config.yaml
arch: "uvit"
dataset: "rendered dice on a table"
conditioning: "none"
norm: "rmsnorm"
layer_scale_init: 1.0
parallel_block: false
momentum: 0.95
weight_decay: 0.01
Rows from block 3 of a small image diffusion model, named by matrix and row number. Rows with one number belong to one neuron. Each number is 128 + 32 x the weight over its row's rms, rounded and kept within 0 to 255. All counts start at 0. Numbers have three digits each.
After each neuron's rows are labels from the 100 images, of 14976 (inputs lightly noised), where the neuron reaches its highest value: "lies over" is the class under the peak. Only what is clearly more common there than usual is listed. The data: rendered dice on a table.
# fc1: MLP up (model.blocks.3.mlp.fc1.weight, 320x160), inputs 0-159
# fc2: MLP down (model.blocks.3.mlp.fc2.weight, 160x320, transposed), outputs 0-159

fc1.6:071110102051119127161064046139152100132128158061126141107096112118140092134114089144132120170115121126136201102180166140176152076131107131111139148100111130163144118152161108194201082142107101134112100166135115033086087096127117183108107136099112074123142119123109114150118170136080196132144122124107168090163098123107115154176090100152097109133113114140150186157170047159092120107140132145143132172188089166117178149115090136142130119159142134143098207138092104098139142125143089
fc2.6:182136142171137115117192176104094150147143118167162098181170188133117154115140157101121128086114162144124104170072136132083115203117115141129158108127122147081125134114110186076092130105125175116177136106159131189148165143162122101128132089122185161110151139160120157102133070092188072113104149126171083165072149125154161104063164129053147136151161113145128118120112198110136120124114107134132145090081160081159131179143156079125121119053109110129122011096120156143131146130100146
lies over: die with one on top

fc1.198:080106151122116140165097122177139122164141122137060089124177132134110066168139161188177158123110103067098124085146156072114127173120164145121173188147181107133125112140095122099130134119112115100127143123132107179129184139096144120106140104152168101104122126094165142103124089136141083206116154132170161217137162124074157134158117120098140202142047110131097111112127205133154124125131117165197147171183136130153145093105107119131142110151178121216107129167113144127124122146157214
fc2.198:106075111122139154130121097125144120072065125121152108170114171152116192143139116102111165130145127158115164074145096167163173129113155106160105068115089134108120096095085080117177073162078119114159159147158115155191108146116138140082106178144140093189132132078082114089178094158132139116167156089137184102093096080177121096176157171137081098119109095158122160141149156160156126144054125142099071080118184091167142134109108134144124141100146090088142150104195166141106101108135041
lies over: die with two on top

fc1.274:112104113141098144185094112138076129172127158159094134117094104108151139098133157105133085080125098135113210089206187085117163151146089095128088094121144148131132112196087180112134115090152083080121081123117127091131142130132153102139204146136077169144160131096154157205150151085135111135112108148064085089121118197182127088153127118160154121140090202163153209155141133119113163159119112103147163086128103102076140118186163106086164144178138161141115153105114139130145145147144081
fc2.274:135128155121134097122110111109094115082093046158094131138146110103114113108061122100123154120153142116148105130108129169106118106066130161147137125162119109110128114177154096091119078136067107126107164165152102115090091135143158132133150128117137091090160053088088148107138117180096158100160124066092099137251085083111102149122132208127122043083124148123082099093085144088121109070065105188145081125135172184141116068122119162132059120108133155134162136136127133138136107087125118
lies over: die with five on top

fc1.47:126146163169097129176160106106121114155125140155094116100073099075110078083152129171056120100076164106126131155125101092182200146132112120163070104144113108106141125146082151056156155093151102159105156127080165153154064169126096074128171084187112151144123124083135109110111112114151068167142133109101103119150129147148158159174129147094126153181109175136148146071135118138143105104167160145072114180125139104109092125218137161146154169119106139116179111157092133223082154118099132
fc2.47:112133148083102146087053145133089088153166107150158153141153169155131163135119131087153146127134084163138113140076144193069099096118177106153111153126111161121038101116179133152106120121207118144083168150165058133075134169105107141124089128070111125123150137113139126131119157152099205121116117122137103147098117097130180077123093109154153089133181056161124091154173080150169142125158132090148140044173150137157164094131153101131094151151071162143114113127120083091080092145147076
lies over: die with two on top

fc1.220:088186110136113122168113107096079140116125125098152151115158099091113131160200101181203184070121075131106130166137104146106112184092146100124158119155118111135076081124177176107114128117079123073092116201141106165121154189127126081080126148176126126164191170111162141136162121160080116130139145113161143055081117155109113109169139154088075103089125157140069094074157113129114100086130074133108117112142116137113143042141119134087162128128202151133148171138135154173118148151140096
fc2.220:161105143167118155152141129132164148131077115205072093079177155177168121105047140101171104120086122122125152104119151104159153115142133168127068106114180160097115177175139155102088128155117110173135103082105196116132080142146158092202161124068118106138082056118114154125077107165139112117096150145106111169198163148085188151097075136140154114160138131084178156128082125146136128157170137123148086165137108121101146151169075137186119121173119089085129101116142123117122063102143114
lies over: die with one on top; die with two on top

fc1.102:129095177161091112104110071101109122107188136125099138099163101124128105205110133160147134107155149176048118157124186124160080122087086138128142089187100141085126090167143138099088134126112133057161161099099155122163148159117096122128132077170048121138142107065136141136088142150124097099100149103110097167130119126109142150118130148137198111124052072088119117119109098132147102131160185126165160128178083062051122106129152165195113109100133085182117124080096149145129068145135140
fc2.102:122133087102143157137094132119140067082105188137131149147120071145102153082111113107191132124154142125121088112113091122061170176143173106090134126158135124119118072157158118095129138116154137157049123134128158102100154141122124123164162108086133117117131138158155171168163190189103059131102110121163082087112179097118152078108138115105017134197116144152083139109106182163115096111160144080147078101172179102119133061135114109082108164175156138078143088104134095176111121090141129
lies over: die with two on top

fc1.307:141153108125183129102113102147139186195164155155150163185148200180137201165122094125107154116120129160079090124029149089114104148151093142120118119023120151131165149099098177123123106065113146115116129174103139084095159069146133114086114130043112169130136104109114126127151136118132144131143128125109108145145176138104109143134157118122077153124138167161158083093132151197111131124149133160117120111127093116105173134130128108079114075127115101143075089055070214125122136153164138
fc2.307:148076124183094119091121122100097109067054117091118151086116105068138095123121145140124110143099217118144116128167151162104132143151130159130113100116150057130083092198136131072134153141125108118126156109142102106130164155120171168172122190132112134105144061164154139204155084113100154143183132153130172169193065079185113106092129122142089130089054143066110133129151103105175129162040123097109120125178141131117127125106119121150141095132143115146137073125096093113177077137132118
lies over: die with five on top; die with six on top

fc1.191:100124102120126143122118093109120103101112091146041151082118182119162143064102073139182159117171110164142125107066179121167142111123126146153121094145185138136156155102088185184096092138135171102158152225071166130113092181146104129071138140148132161157134124178092102124126149101089121130105124167141118180145157102108101115179138153143110170065105108107144138067112149068134112158122183132122188121103120145083208136133134060152061110107119131146094137122147149141109102148184125
fc2.191:161102143149127114118087145175081106157141102103144126172162119119123108159167164097099096145116070169133079124209091131104139189096152105095139136087130134157102107196157120125149147132111096156079164056193113070124171106082151163139124124152197117092150065081127103120147186173148124113148120106120121104124087132196158201121118107178158102124133177139119114141191140126153193120124124134160088161130187131101086091069141149139159088146104096124166088120085114131182120129146074
lies over: die with five on top